Rows from block 13 of a small multi-label image tagger, named by matrix and row number. Each number is 200 + 20 x the weight over its row's rms, rounded and kept within 0 to 999. All counts start at 0.
After each channel's rows are labels from the 100 images, of 14848, where the channel reaches its highest value: "patch colour" is the nearest of a few named colours to the mean colour under the peak; "responds to" is what is common among them. Only what is clearly more common there than usual is listed. The data: simulated grey scan slices of phantoms with and without marks. In brackets: how many of the 100, against the usual share in percent.
# c30: last pointwise conv (model.blocks.13.c3.0.weight, 384x384x1x1), inputs 192-383

c30.115,166,205,210,189,222,185,161,190,191,194,178,197,184,219,204,207,200,197,191,225,209,200,205,161,213,212,245,210,208,206,195,209,195,206,210,193,187,216,176,174,224,251,232,204,191,201,208,190,218,245,204,212,194,193,219,203,211,234,214,218,177,172,210,211,199,206,203,217,191,209,192,240,195,181,216,205,174,201,206,178,194,168,197,154,200,160,197,207,214,205,214,199,211,207,190,209,184,194,164,146,171,233,219,198,192,205,180,182,199,189,216,196,209,200,214,169,172,196,193,191,193,247,212,193,215,210,177,208,184,195,200,219,212,191,178,224,199,178,186,211,192,166,183,184,227,198,184,206,195,158,200,187,215,219,175,190,195,225,179,206,168,182,192,219,199,221,153,173,179,234,209,198,203,170,173,169,210,221,216,167,186,209,223,193,182,242,187,198,238,213,212,190
patch colour: grey (81 vs 43.7)
responds to: crack in bone (100 vs 16.1); side: left half (73 vs 41.9)

c30.231,182,212,198,186,209,235,227,196,213,231,218,207,213,221,218,229,164,213,196,162,194,163,191,190,229,231,213,228,160,185,196,206,197,172,196,207,199,193,202,215,187,183,211,186,219,207,230,196,141,200,188,184,193,204,209,189,226,220,178,191,189,188,217,198,219,192,193,188,165,205,205,223,204,217,187,193,207,166,170,162,182,169,230,206,150,186,185,197,213,174,214,169,180,217,198,219,204,224,198,202,165,208,215,179,180,218,182,172,189,205,224,218,220,216,188,200,185,202,187,182,218,207,191,221,202,191,231,232,188,218,174,195,185,225,188,210,202,200,171,228,169,178,193,169,197,194,208,215,226,192,178,212,197,220,195,206,198,202,223,219,192,183,200,191,203,211,228,192,217,215,209,205,169,171,190,212,177,200,208,189,175,202,191,175,220,163,202,170,225,186,169,190
patch colour: grey (96 vs 43.7)
responds to: side: left half (77 vs 41.9); dark spot (66 vs 16.6); limb (49 vs 24.4)

c30.363,187,165,190,225,176,224,174,188,210,180,213,196,220,187,230,216,198,145,181,219,256,211,207,215,193,194,206,162,168,193,202,207,215,166,175,225,215,193,217,168,217,184,215,228,209,167,191,212,216,211,172,206,170,182,178,191,203,203,208,201,207,201,192,221,213,208,203,171,250,183,194,200,176,168,180,165,212,217,176,169,202,202,170,169,189,203,152,210,151,203,207,197,201,172,190,177,202,206,183,186,216,185,170,193,203,189,207,230,189,174,211,209,195,206,210,202,172,224,194,195,215,191,200,212,153,168,203,176,214,178,195,190,193,215,181,196,189,166,223,220,160,186,172,225,222,215,190,225,173,185,182,163,158,191,201,212,185,206,200,192,198,204,192,211,240,207,216,212,174,210,244,215,205,206,202,194,189,228,214,212,201,199,207,212,218,203,208,172,226,196,171,197
patch colour: grey (93 vs 43.7)
responds to: belly (100 vs 25.4); ring (47 vs 17)

c30.102,177,194,184,193,199,165,165,185,193,195,203,155,200,204,185,174,184,195,196,207,207,142,231,186,236,167,219,185,190,197,221,189,177,205,195,166,219,220,214,171,206,209,194,185,163,186,179,199,214,223,210,207,197,216,208,177,209,222,202,168,164,185,239,210,197,183,187,190,172,224,213,213,203,169,190,182,176,230,225,199,223,212,238,180,178,186,177,227,178,222,191,153,196,190,200,189,240,227,185,195,179,183,187,205,220,208,222,182,215,184,194,198,195,213,213,185,236,205,184,208,209,212,199,188,191,211,236,216,218,239,192,195,198,221,186,203,226,193,194,219,173,219,211,195,195,187,201,205,166,208,200,211,204,209,190,204,210,209,216,214,193,219,174,173,217,206,190,206,186,208,182,204,220,200,163,206,211,178,167,224,194,200,207,193,238,190,189,209,249,201,220,210
patch colour: grey (71 vs 43.7)
responds to: several spots (73 vs 17.4); limb (49 vs 24.4)

c30.215,168,179,193,149,216,195,200,195,232,201,216,200,164,203,216,209,215,238,200,214,195,200,169,213,217,184,224,233,233,189,186,197,184,171,169,190,220,199,178,146,204,195,174,226,224,189,144,155,174,202,200,179,173,217,184,199,197,196,174,185,199,208,205,214,217,209,198,206,182,201,202,227,189,186,175,226,234,189,200,197,184,229,185,156,206,211,228,187,190,229,224,221,253,190,195,196,216,228,204,224,218,204,199,192,194,191,193,213,225,232,199,184,214,191,162,229,172,202,178,199,211,213,181,188,202,216,178,212,229,182,210,182,239,231,236,221,206,159,192,179,203,212,234,163,208,206,208,180,188,196,170,196,209,172,201,189,193,186,181,190,197,202,256,203,190,195,224,184,179,213,194,173,179,202,206,200,246,207,192,219,177,183,205,203,200,182,174,181,196,205,206,209
patch colour: white (32 vs 0.4)
responds to: belly (100 vs 25.4)

c30.152,233,232,211,143,203,193,177,219,205,205,227,190,216,231,196,224,200,196,197,204,188,214,191,148,215,208,205,211,189,206,168,201,181,230,197,200,201,154,215,216,183,186,214,229,179,187,191,213,186,210,218,208,191,181,217,205,226,215,171,207,201,203,182,185,192,224,195,206,165,220,213,175,208,193,186,229,197,205,193,202,194,154,197,208,218,222,222,210,206,240,227,185,167,200,178,217,224,185,200,179,216,187,204,211,206,204,198,224,213,168,197,211,184,204,207,215,230,212,226,229,160,228,182,208,221,207,176,179,166,232,180,193,201,236,175,196,167,212,190,205,207,221,194,180,223,187,172,219,193,208,210,217,171,193,191,196,207,213,175,197,205,210,197,196,191,201,182,202,224,194,211,213,206,188,183,183,176,184,219,183,198,223,223,176,171,202,189,202,188,218,204,174
patch colour: black (85 vs 56)
responds to: noisy (92 vs 29.6); head (61 vs 25.4); none (37 vs 16.5)

c30.200,182,196,228,203,223,232,225,225,175,191,211,229,165,200,178,208,204,181,201,179,228,202,211,181,181,205,181,170,188,197,156,224,188,220,221,188,177,235,202,177,208,223,199,177,203,165,207,190,205,215,215,248,216,182,216,186,195,215,215,191,181,213,209,194,180,181,218,214,158,164,196,232,218,212,187,218,202,216,200,216,211,184,228,207,206,216,212,178,237,204,174,225,177,174,209,161,212,197,215,187,217,188,195,167,199,188,186,219,172,199,200,204,206,186,236,221,228,222,210,179,226,225,226,221,207,173,216,207,216,236,178,203,193,177,175,151,206,174,192,180,209,198,235,185,220,196,210,178,164,186,190,236,219,182,220,168,218,209,208,205,202,170,186,203,242,195,184,223,200,198,187,200,183,191,196,198,267,193,175,168,178,199,220,195,192,188,199,221,224,185,194,176
patch colour: grey (86 vs 43.7)
responds to: several spots (77 vs 17.4)

c30.89,189,200,177,218,173,187,230,222,213,204,189,220,148,214,199,215,200,195,213,197,209,190,183,217,230,217,206,191,206,206,171,190,225,211,204,191,191,179,213,231,197,174,216,186,217,208,158,190,175,196,204,159,218,210,218,230,190,234,163,197,170,261,190,206,183,225,207,208,220,199,156,216,210,194,184,194,189,181,212,177,182,162,199,192,214,233,197,183,209,210,202,215,194,209,197,196,190,186,163,160,213,211,203,201,231,196,205,230,208,195,189,202,197,204,188,190,184,173,201,209,200,207,179,225,203,208,233,208,205,197,186,165,191,181,210,177,199,202,229,205,186,183,238,187,184,211,180,177,208,216,193,188,212,197,240,182,213,180,197,188,197,206,226,207,197,208,157,206,198,203,184,188,189,184,197,179,220,216,173,205,236,197,196,227,185,184,201,181,159,183,220,217
patch colour: black (98 vs 56)
responds to: noisy (96 vs 29.6); crack in bone (36 vs 16.1)

c30.63,206,197,226,199,204,156,232,210,189,213,225,169,206,199,199,182,210,199,207,165,233,224,221,189,182,204,199,170,171,198,208,212,215,187,195,215,212,210,165,230,194,172,213,171,176,193,237,197,173,173,229,185,219,212,209,216,187,189,203,170,178,189,203,178,202,190,216,201,206,185,207,188,213,197,176,208,225,181,201,173,201,228,176,184,171,199,197,197,209,195,186,204,169,190,199,196,178,178,168,185,217,228,174,200,184,212,187,197,194,234,190,167,189,208,216,177,208,241,203,176,173,199,222,224,213,172,193,204,217,212,222,163,232,226,232,193,213,200,198,185,209,185,199,186,210,211,200,244,174,197,236,231,178,195,211,202,202,236,185,199,200,200,197,203,194,222,156,216,179,185,172,184,235,200,199,239,201,216,183,187,211,185,168,201,193,216,200,183,160,186,236,184
patch colour: black (95 vs 56)
responds to: streaks (100 vs 24.9); noisy (64 vs 29.6)

c30.70,225,185,236,196,157,224,184,205,198,202,184,176,160,203,217,209,212,178,193,208,183,213,197,157,173,203,192,216,229,156,231,200,229,204,195,223,215,173,184,181,178,176,191,185,215,195,201,191,186,198,190,192,185,205,197,228,212,199,217,209,216,217,199,169,197,172,208,190,225,186,208,183,188,159,208,191,183,192,188,151,196,209,178,213,229,230,196,209,190,216,192,196,141,190,205,220,173,219,151,190,216,210,195,202,201,174,190,193,210,204,202,194,194,196,181,174,161,211,199,201,213,181,200,207,188,197,204,194,197,187,205,182,202,214,208,179,215,170,199,211,204,192,192,235,191,207,193,205,206,223,186,203,194,208,177,189,199,220,207,218,200,242,201,194,187,192,167,236,199,192,182,208,237,187,213,209,187,183,220,188,193,216,193,195,226,214,182,218,186,197,180,210
patch colour: black (97 vs 56)
responds to: streaks (100 vs 24.9); noisy (78 vs 29.6)

c30.285,205,176,200,190,190,195,198,184,186,190,185,195,236,189,177,181,163,205,178,191,185,213,217,197,204,193,185,210,247,194,212,231,199,205,178,203,188,216,189,218,213,216,227,212,167,219,181,195,224,216,169,202,210,225,194,189,186,182,197,194,208,191,220,195,170,187,166,170,200,189,166,211,225,205,185,177,193,201,180,162,199,218,198,226,223,201,234,214,212,174,179,212,194,167,180,199,190,224,236,186,188,163,219,196,212,223,160,211,203,177,190,199,223,235,197,195,222,219,162,185,192,184,209,220,222,196,179,193,173,178,183,224,189,216,204,189,212,193,203,198,197,200,166,187,202,228,177,207,206,215,189,195,185,179,177,200,214,235,180,172,205,214,176,186,199,201,198,227,224,169,252,212,231,206,204,190,220,220,199,184,184,201,189,240,211,204,200,204,195,202,211,186
patch colour: grey (81 vs 43.7)
responds to: chest (75 vs 24.9)

c30.181,176,225,209,192,201,193,201,200,182,204,193,172,229,236,196,202,199,200,216,213,250,194,233,222,232,240,204,169,212,182,242,178,235,170,193,201,198,218,141,236,189,223,199,210,197,231,209,208,162,198,220,201,201,200,212,205,199,179,213,209,207,199,209,186,220,193,216,170,185,169,209,166,204,222,238,198,185,241,204,213,214,197,182,193,191,175,228,199,217,184,187,221,187,226,210,194,155,229,206,201,219,241,198,209,197,200,203,242,175,225,208,211,199,218,211,157,166,193,201,189,200,186,180,209,192,215,202,168,191,206,205,185,256,210,171,179,219,224,249,162,196,226,211,184,223,232,180,231,176,236,238,203,185,185,214,192,233,218,222,187,229,227,246,189,214,201,199,216,175,231,216,171,188,239,196,213,238,241,171,216,180,150,180,200,206,224,216,215,226,182,212,215
patch colour: grey (79 vs 43.7)
responds to: crack in bone (100 vs 16.1); limb (50 vs 24.4)

c30.314,189,229,181,203,200,220,212,172,193,203,186,204,192,187,177,216,191,209,202,226,176,189,155,187,172,200,197,190,176,203,202,227,222,206,205,196,214,237,215,214,227,170,195,187,168,213,199,195,199,225,198,193,217,187,219,175,196,204,195,193,215,188,204,179,226,203,229,178,197,188,203,207,213,173,202,178,186,182,171,178,184,216,238,211,194,187,184,191,195,212,224,178,121,223,182,187,214,201,159,162,206,194,200,211,193,195,221,231,182,193,224,218,207,210,189,222,221,184,202,225,207,223,203,240,200,209,213,182,204,222,181,193,200,194,208,211,200,197,187,195,181,190,203,193,176,208,183,173,210,181,202,184,193,205,217,204,201,198,193,182,198,213,214,191,166,196,205,200,213,201,210,207,189,206,212,203,209,232,178,221,221,199,191,181,250,217,203,171,178,203,197,216
patch colour: black (97 vs 56)
responds to: streaks (100 vs 24.9); noisy (70 vs 29.6)

c30.311,236,177,182,241,215,209,205,224,211,215,225,212,180,186,194,233,167,195,183,194,210,212,195,182,209,202,201,212,222,202,208,170,182,190,251,173,199,206,217,203,228,219,244,215,215,208,186,230,188,216,196,191,203,183,209,202,174,223,194,213,208,187,215,191,197,229,209,192,193,219,202,199,196,183,191,226,139,175,170,183,166,169,175,189,186,183,207,181,162,214,184,218,249,224,180,208,201,198,211,200,208,202,201,231,220,205,170,191,189,197,179,203,158,146,173,239,189,196,203,205,216,220,214,205,193,209,174,216,214,196,200,158,194,185,200,194,182,205,215,207,182,202,219,203,184,204,188,182,141,168,202,202,196,221,250,145,204,200,204,208,221,202,209,215,205,185,210,216,197,204,206,197,197,206,181,184,238,199,154,199,214,212,251,228,186,222,183,178,194,205,210,177
patch colour: black (93 vs 56)
responds to: streaks (95 vs 24.9); noisy (70 vs 29.6)

c30.236,227,187,181,189,207,205,212,187,198,202,202,168,254,235,202,192,191,221,194,204,188,214,186,192,195,241,223,205,189,200,183,191,222,223,234,182,211,212,202,222,222,197,209,215,195,186,203,183,199,182,171,228,184,196,179,208,207,193,206,213,239,223,198,167,175,194,190,221,218,209,180,205,195,194,195,232,184,218,233,158,184,201,206,204,215,201,172,195,202,189,199,171,194,162,194,230,182,210,203,192,233,205,188,209,213,207,196,227,170,185,199,197,183,211,204,182,205,189,151,191,178,211,239,207,181,189,188,208,198,196,189,217,192,186,217,200,192,184,188,182,186,220,185,168,218,188,183,196,177,220,216,208,227,156,187,227,219,223,216,240,244,193,213,216,154,190,259,190,180,162,242,174,198,205,229,178,195,177,165,216,198,231,203,181,189,177,215,193,154,178,209,175
patch colour: grey (78 vs 43.7)
responds to: limb (62 vs 24.4); ring (60 vs 17)

c30.180,229,212,214,187,168,206,205,202,203,175,202,214,213,174,181,214,207,209,171,182,203,222,220,216,190,198,195,210,187,196,177,194,157,201,189,190,182,169,230,226,203,172,195,235,205,222,200,179,190,199,214,207,182,188,182,199,197,208,221,191,184,204,237,186,229,197,152,235,185,194,185,194,182,226,201,218,223,174,206,202,197,212,208,170,207,215,190,193,222,180,172,205,239,196,199,205,214,193,240,196,184,180,215,212,205,200,218,196,201,209,186,207,210,184,188,202,202,171,210,196,187,177,165,194,212,154,197,220,187,198,215,194,185,198,178,194,179,208,212,233,214,199,199,206,197,187,184,217,193,217,170,212,182,198,210,209,196,217,218,198,189,222,177,214,193,204,190,173,199,184,186,188,207,175,186,172,191,167,194,209,181,220,235,184,168,222,178,193,182,184,200,200
patch colour: white (31 vs 0.4)
responds to: belly (100 vs 25.4)

c30.187,190,204,205,194,177,180,202,195,215,201,188,200,215,159,181,191,199,190,198,216,200,182,176,174,210,228,209,222,189,194,199,226,212,198,198,176,184,184,191,206,213,185,228,204,221,213,212,216,177,200,192,189,213,171,186,194,214,160,196,195,173,204,178,204,197,169,249,221,224,202,195,167,213,193,194,201,202,181,192,220,201,219,223,228,209,183,176,190,202,207,196,195,163,207,175,202,203,184,186,189,194,207,176,218,194,217,181,174,169,214,172,250,178,182,207,189,196,211,191,185,165,214,178,213,191,203,186,185,192,205,215,193,196,200,221,200,186,203,167,182,208,181,212,188,186,191,206,221,184,182,185,214,175,197,205,163,195,214,197,189,176,194,207,209,180,187,190,196,220,205,205,209,189,184,204,180,206,200,229,167,167,190,218,174,212,213,195,241,205,225,187,185
patch colour: black (100 vs 56)
responds to: noisy (100 vs 29.6)